From a checkpoint of a small model that predicts escape time at each pixel: depths [10, 10, 10], 4900 steps.
Rows from block 5 of a small model that predicts escape time at each pixel, named by matrix and row number. Rows with one number belong to one channel. Each number is 128 + 24 x the weight over its row's rms, rounded and kept within 0 to 255. All counts start at 0.
After each channel's rows are labels from the 100 images, of 14848, where the channel reaches its highest value: "colour at peak" is the nearest of a few named colours to the mean colour under the peak. Only what is clearly more common there than usual is listed. The data: views of escape-time and Newton fractals.
# conv1: bottleneck pointwise conv (model.blocks.5.conv1.weight, 128x224x1x1), inputs 0-223
# conv2: growth 3x3 conv (model.blocks.5.conv2.weight, 32x128x3x3, transposed), outputs 0-31, a 3x3 kernel for each

conv1.106 [120 127 144 147  87 106 135 133  98 105 144  58 156  98 132 104 124 119  96 122 138 131 130 154 160 134  84 130 108 130 136 124  68 102 136 110 125 129 112  82  80 185 133 133 144 111 134 179  99 124 145  80 135 124 128 167  95 126 120  78 148 136 116 111 114 108 116 157 151 123 129 116 116 146 152 107 147 161 141 132 127 142 100 121  86 134 121 101  79  61 104 136 116 190 132 154 126 134 140 132 127 115 106 111  98 162 144 111 140 165 127  99 179 143 103 106 114  92 120 121  79 134 115 132  90 143 141 115 153  99 110 113 128 126 113 111 124 140 153 148 123  80 180 118 139 149 142 126 126 119 148 115  76 154 106 123  88 143 158 128 135  84 108 124 130  71 109 126 117 128 151 126 110 107 133 144 114 126 160 151 128 108 148 139 119 124 106 129 103 177 115 146 150 127 136 165 146 129 144 118 158 152 112 122 118 130 132  93 153 121 114 119 146 156 158 104 187 110 108 133 104  75 103 114]
conv2.106 [147 128 137 138 139  92 135 106 145 115 143 156 135  35 154 136 196  89 138 141 126 111 160 157 101 129 121 110 145 107 129 117 125 129 136 138 143  92 137 138 190  62 108 145 148 103  86 130 106 117 129 167 157 138 131 108 124 106  83  99 159 171 140 136 155  91  93 175 116 141  97 147 126 146 129 145 144 103 118 130 127 151 117 104  31 255  37 117  98 197 113 117 124 111 154 141 126 152 121 120  82 189 175  97  96 101 179 114 146 122 125 125 158 131 133 109 133 130 130 124 133 142 118 140 108 154 116 127 122 143 126 129 111 133 141 121 130 129 127 109 106 133 124 115 121 130 127 118 142 108 146 121 123 136 122 126 149 135 114 106 140 138 155 138 106 147 131 119 117 109 144 123 153 146 173 142 132 107 146 112 125 178 141  97 123 126 129 109 127 119 135 119 130 101 133 135 132 120 118 153 121  97 142 128 122 118 150 143 107 140 133 117 124 116 131 131 125 143 149 136 162 122 121 139 120 128 119 122 117 150 121 122 128 116 126 124 128 134 116 119 131 121 153 115 128 116 140 159 152 130  91 128 137 129 110 102 106 171 126 144 136 122 104 129 135  97 137 139 161 116 146 138 105 150 157 112 113 124 134 124 120 102 128 108 149 131 129 133]
colour at peak: black

conv1.114 [118 144  97 107 133 152 122 130 114 129 141  84 121 146 118 162 125  92 132 113 149 119 132 106 117 102 128 126 111 163 122 125 133 140 137  98 134 155 109 138 105 121 153 121 152 115 117  76 122 211 101 118 125 121 135 143 120  93 132 119  79 129 103 137 178 192 121  98 135 145 115 101 150 162  89 135 110  70 122 117  81 150 136 115 167 114 120 146 163 180 145 152 106 136 112 118  95 131 123 127 101 107 113 120 132 129 135 103 112 168 128 147 160  93 125 128 140 141 127 127 133 118 171  97 148 142 106 162 160 166 116 114 131 144 150 154 163 169 138 115 136 102 119  99 174 137 108 191  91 112 104 103 148 114 134 141 110 118 102 167 157  87 144 122 103 153 132 107 113 132 145 144 123 113 135  81  85 129 147  97 100 162 134 116 117 148 125 119  92  97  98 157 134 122 139 172 144 118 129 163 108  95 155 156 162 161 165 136 141 116  76 138 117 140 130 139 151 165 127 146 126 148  91 103]
conv2.114 [134 138 121 114 104 148 142 125 146 111  78  40 185 255 100  88 117 154 139 134 118 163 127 124 116  97 143 117 163 108 139 131 118 112 123 126 117 255 112 106  34 210 140 108  92 123 161 145 132 134 141 125 131 117 118 147  92 106 132 208 161 142 135 136 162 118 117  92 146 135 109 135 137 133 109 113 110 107 137 139 129 144 107 136 141  92 194 149 109  92 116 171 136 118 144 134 123 126  99 136 104 110 154 167 129 110 113 133 127 152 127 131 171 109 134 109 126 112 144 143 132 118 122 128 112 122 129 146  99 152 121 133 108  90 136 161 127 129 142 105 122 134 128 140 100 140 136 131 134  98 138 120 120 114 141 121 150 119 120  99 144 126 126 147 112 141 164 104 124 118 130 114 136 123 133 161 103 127 135 133 121 133 138 135 124 130 144 145 140 131 117 104 139 137 123 126 148 166 134 155 149 124 133  95 129  98 127 140 124 121  88 125 144 152 136 139 127 145 141 117 143 138 118 105 126 114 142 141 114 150 100 142  93 122 132 137  94 122 131 102 111 113 145 125 170 107 150 123 149 150 118 153 118 117 142 133 152 125  96 138 112 132 116 107 141 127 126 120 151 144 121 145 145 155 118 116 129 102 115 132 137 145 123 159 131 158 101 109]
colour at peak: grey

conv1.96 [141 100 122 155 130  88 112  92 122 147 136 113 113 119 116 109 103 132 151 134 113 144 124 166 124 134  94 119 140 177 153 105 110 134 124 105 100 122 124 118 116 102 115 141 134 125 121 103 142 134 121  79 135 138 113 145 142 108 139 118 106 115 112  88 120  62 122 144 155 105 151 141 116 205  85 109 101  98 135 115 128 138 117  83 125 120 127  94 109  99 102 178 126 132 147 160 111  95 122 159 149 134 149 150 100 108 146 104 157 133  86 126 153  99 116 141 113 101 105 129 134 148 153 110 119 138 149 115 124 129  79 143 117 107 153 121 126 109 132  95  96  92 151 101 187 114 171 109 132 188 170 150 128 134 144 121 119 113  98 143 157 161 124 130 135 126 142 143 121 140 123 121 166 143 109 137 115 143 156  96 130 108 151 137 115 175  67 139  93 109 140 129 130 117 124  70 102 122 113 122 131 130  80 161  81 138 126  94  74  92 129  63 106 167 127 134 128 130 136 145 123 174 158 104]
conv2.96 [129 110 107 126 137 105 138 144 116 130 169 136 137  71 171 130 143  94 113 145 105 171 101 121 146 107 138 102 139 149  94 123 121 118 139 152 153 115 113 131 115 115 136 157 150 138 155 162  94 119 128 124 141 108 125 137 138  99  94 168 177 128 108 101  99 110 150 149  89 161 122 138 135  95 131 168 136 130 183 123  78 110  53 234  61 252  62  94 199  94 112 101 128 154 125 116 123 124 138 118 159 192 123  80 119 123 131 113 150 143 126 123 131 126 147 137 119 125 139 145 114 154 139  88 136 150  91 145 126 145 128 126 131 173 118 130 118 107 126 120 128 137 139 115  93 157 123  93 157 100 141 151 123 114 153 132 108 122 129 129 118 150 140 119 142 133 142  92 126 131 127 153 137 130 117 172 111 132  98 130 128 171 158 124 133 152 105 109  90 138 149 120 106 118  96 153  73 168 127 167 102 112 143 101 115 145 140 121 112 144 114  95 155 124 117 123 145 133 118 117 126 147 119 144 128 113 139 117 109 144 137 107 136 153 114 145 168 109 120 128 136 137 138 127 129 142 122 147 111 116 134 103 119 136 108 112 159 145 119  88 138 130 116 107 122 104 163 111 130 127 133 112 120 156 162 144 106 128 142 126 130 147 134 115 127 101 136 135]
colour at peak: brown

conv1.42 [152 119 165 150 163 149 143 150 102 133 138 113 136 136 133 121 124 152 123 137 135 148 147 146 159 128  99 141 129 110  94 100 103 107 126 112  92 118 107 111 107 142 130 116 127 117 132 117 108 118 120 128 122 151 121 131 119 146 129  94 135 144 147 114 123 104  95 174 115 142 150 102 107 110 219 101 166 121 139  87 144 118 128 124  94 104 135 107 113 139 139 106 111  72 128 119 159 113 134 119 113 101 146 113  97 128 140 112 131  87 112 104 103 104 111  88 105  99 124 137 134 131 112 121 103 105 112  93 126  82  97 130 105 119 135 124 100  97 139 117 111 106 110  85  77 163 103  80 141 140 169 115 125 112 119 153 126 154 164  73 103 121 133 169 169 137 109 104 151 128  60 110 138 150  99 172 137  84 102 105 132 119 126 105 142 124 126 102 141 138 125  77 100  92 108  87 100 196 125 143 119 111  94 109 105  86  88 113 144  95 168 110  99 130 130 121 122 104 129 112  97 117 102  95]
conv2.42 [120 132 113 134 144 123 127 112 114 128 158 125 114 131 104 121 110 133 145 139 148 108 103 129 137 108 119 145 121 115 124 118 139 131 129 123 147  92 165 126 143 100 146 123 122 139 102 130 119 115 139 138 135 136 118 129 159 143 126 107 116 151 162  72 254  95  99  44 131 179 128 155 107 139 126 118 127 142 131 144 126 133 128 129 129 142 132 136 129 128 124 115 129 126 129 127 131 122 129 203  63 102 130 251 156  72  81 134 103 206 162 125 178 119 125  89 133 128 148 151 124 140 108 133 128 130 153 158 116 114  93 131 119 126 144 116 143 140 122 148 125 137 130 128 106 157 132 142 138 110 124 126 134 128 147 146 135 155 120 146 103 131 170 159 113 157 129 115 115 124 135 119 137 135 163 177 154 126 119  97 103 170 201 104 104 105 139 146 110 131 121 133 137 145 120 114 134 110 107 149 131 122 104 115 147 109 132 199  66 127 138 114 180 141 112 112  98 186 163 141 126 117 132 103 115  98 157 158 130 150 146 130  90 137 142 113 129 166 115 120 126 124 131 121 104 105 111 104 156 131 143 127 126 113 128 115 123 142 142 134 157 142 103 150 128 128 123 123 140 156 109 180 135 125 153 125 133 116 129 128 104 135 127 151 151 138 113 111]
colour at peak: black

conv1.38 [173 152 138 127 150 150 153 152 142 112 142  97 144 123 128 190 157 134 146 103 148 117 136 124 158 127 153 144 139 145 167 144 160 146 163 155 156 134 124 139 120 142 130 130 165 121 146  85 126 165 112 132 142 147 126 139 149 136 144 125 103 123 138 159 121 119 141 129  95 130  95 135 149 118 106 125 134 144 123 139 134 148 129 121 115 124  98 124 123 114 125  93 104 172 130 126 125  97 118 138 120 134 134  75  98 128 143 145 149 122 155 131 106 153 139 133 129 113 152 133 145 100 121 130  86 120 102 126 106 131  62 115  94 130 129  95 137 145 124 132 115 176  97 101 124 105 138 146 128 110 104 142 142 114 153 115 124 111 126  89  86 131 112 104  89  66 142 110 119 181 141  91  96 124 122 122 113 109  98 135 139 170 120 129  78  88 145 131 152  97 137  90 176  95 116 111 116  67 119 103 132 166 103 152 188 159 169  87  71 137 174 105 164 145  94  92 111 125  61 108 147 111 138 105]
conv2.38 [143 148 129 126 127 131 118 126 113 149 164 149 142 110  92  77 132 129  80  51 112 150 222 174 186 107 145 128  91 104 125 152 130 135 123 107 102 170  89 131 129 115 125 132 176 151 140 145 140 179 149 111 101 104 154 163 104  91 110 131 140 119 119 129 125  95 125 111 167 128 113  99 167 174 123 126  99 164  59 122 143 137 153 101  76  91 172 106 105 190 142 123 113 146 134 124 122 117 148 120 113 116 165 180  92 118  93 157 164 134 132 134 107 159  90 113 132 102  80 136 122 147 157 145 142 136 159 100 129  96 126 123 133 156  80 105 104 137 107 126 179 134 118 138  85 113 167 158 131 127 109  85 123 114 132 129 156 111 128 142 122 113  99 132 142 128 113 115 104 125 152 112 126 124 140 142 135 104  99 114 138 102 146 106 129 121 153 127 117 111  96 128 139 154 137 115 147  98 123 114 151 107 121 170 119 124 105 150 150 117 124 122 115 147 139 107 143  92 129 130 109 160 134 132 111 120 129 113 145  92 179  98 154 104 118 126 134  85 125 132 143 169 123 124 133 136 113 114 129 131 131 127 114  85 151 130 139 152 112 142 105 127 142 107 153 124  91 121 142 123 132 118  99 140 106 189 102 137 126 129 130 132 130 145 135 180  91  98]
colour at peak: brown

conv1.57 [153  92 138 121 141 109 103 122 102 136 136 170 135 183 113 116 121 127 111 142 116 114 107 116 115 116  94 144 157  89 123 150 153  95 115 139 136 110 135 136 123 144 120 117 140 150 115 155 145 136 149 148 130 128  92 117 129 126 102 114 112 130 114  95 122  88 103 120 102 132 169 122 102 145 115 134  87  78 133 111  90 178 132 126 120  57 122 171 160 169 126  95 128  97 125 103 118 174 111 143 121 168 115 115 129  86 112 138 108 105  82 147  95 117 147 104 149 154 125 123 100 156 122 104 145 109 122 114  59 160 155 161  86 146 138  71 111 138 136 116 109 103 139 110 124 133 164 115 107 117 117 127 122 138 150 149 123 120 119  98 127 121 127 141 181 176 111 111 156 104 136  81  97 122  77 116 121 108 112 142 132 123  95 109 111 139 113 129 110 120 147 153 131  97  92 137 112 131 131 195 142 121 136 149 105 159 119 103  97  87 149  89 110  63 140 110 136 140 146  86 109 125 144  91]
conv2.57 [ 97 114 118 138 121 143 140 137 143 147 136 107 121 172  94 130  34 226 135 172 122 100  86 126 126 164 126 120 146 142 136 152 163 105 137 118 142  84 169 134  62 224 146 163  77 114  97 146 119 115 153 117 134 135 104 127 133 177 136 173 120 137 100 139  90 106 209 127 123 143 148 112 117 133 157 153 123  91 118 119 150 142  99 186 117  68 169 104 208  86 132 123 155 130 111 126 142 127 109 155 177 109  94 118 151 139 107 117 121 142 123 148 106 133 131 139 108 131 140  95 139 118 175 113 148 136 106 150 145 101 140 111 108 163 139 123 152 154 143 159 137  92 161 138 139 129 113 126 155 143 137 129 134 119 120 102 153 133 138 134 111 124 134 136 105 113 102 153 109 146 162 100 125 107 140 134 135 134 124 151 115  95  70 171 128 127 150 155 141 160 152 135 101 149 120  99 131 125 113 128 139 103 120 123 136 121 116  97 104 133 104 114 150 140 159 153 117 154  89 158 137 135 126 137 118 132 139  97 130 122 111 121 125 140 150 147 127  99 109 136 119 147 136 133  97 137 109 141 105 124 129 118 140 125 120 144 113 145  98 176 126 109 138 156 108 128 129 141 109 146 123 145 120 118 116 135 138 104 133 126 144 154 141 106 128 119 154 122]
colour at peak: brown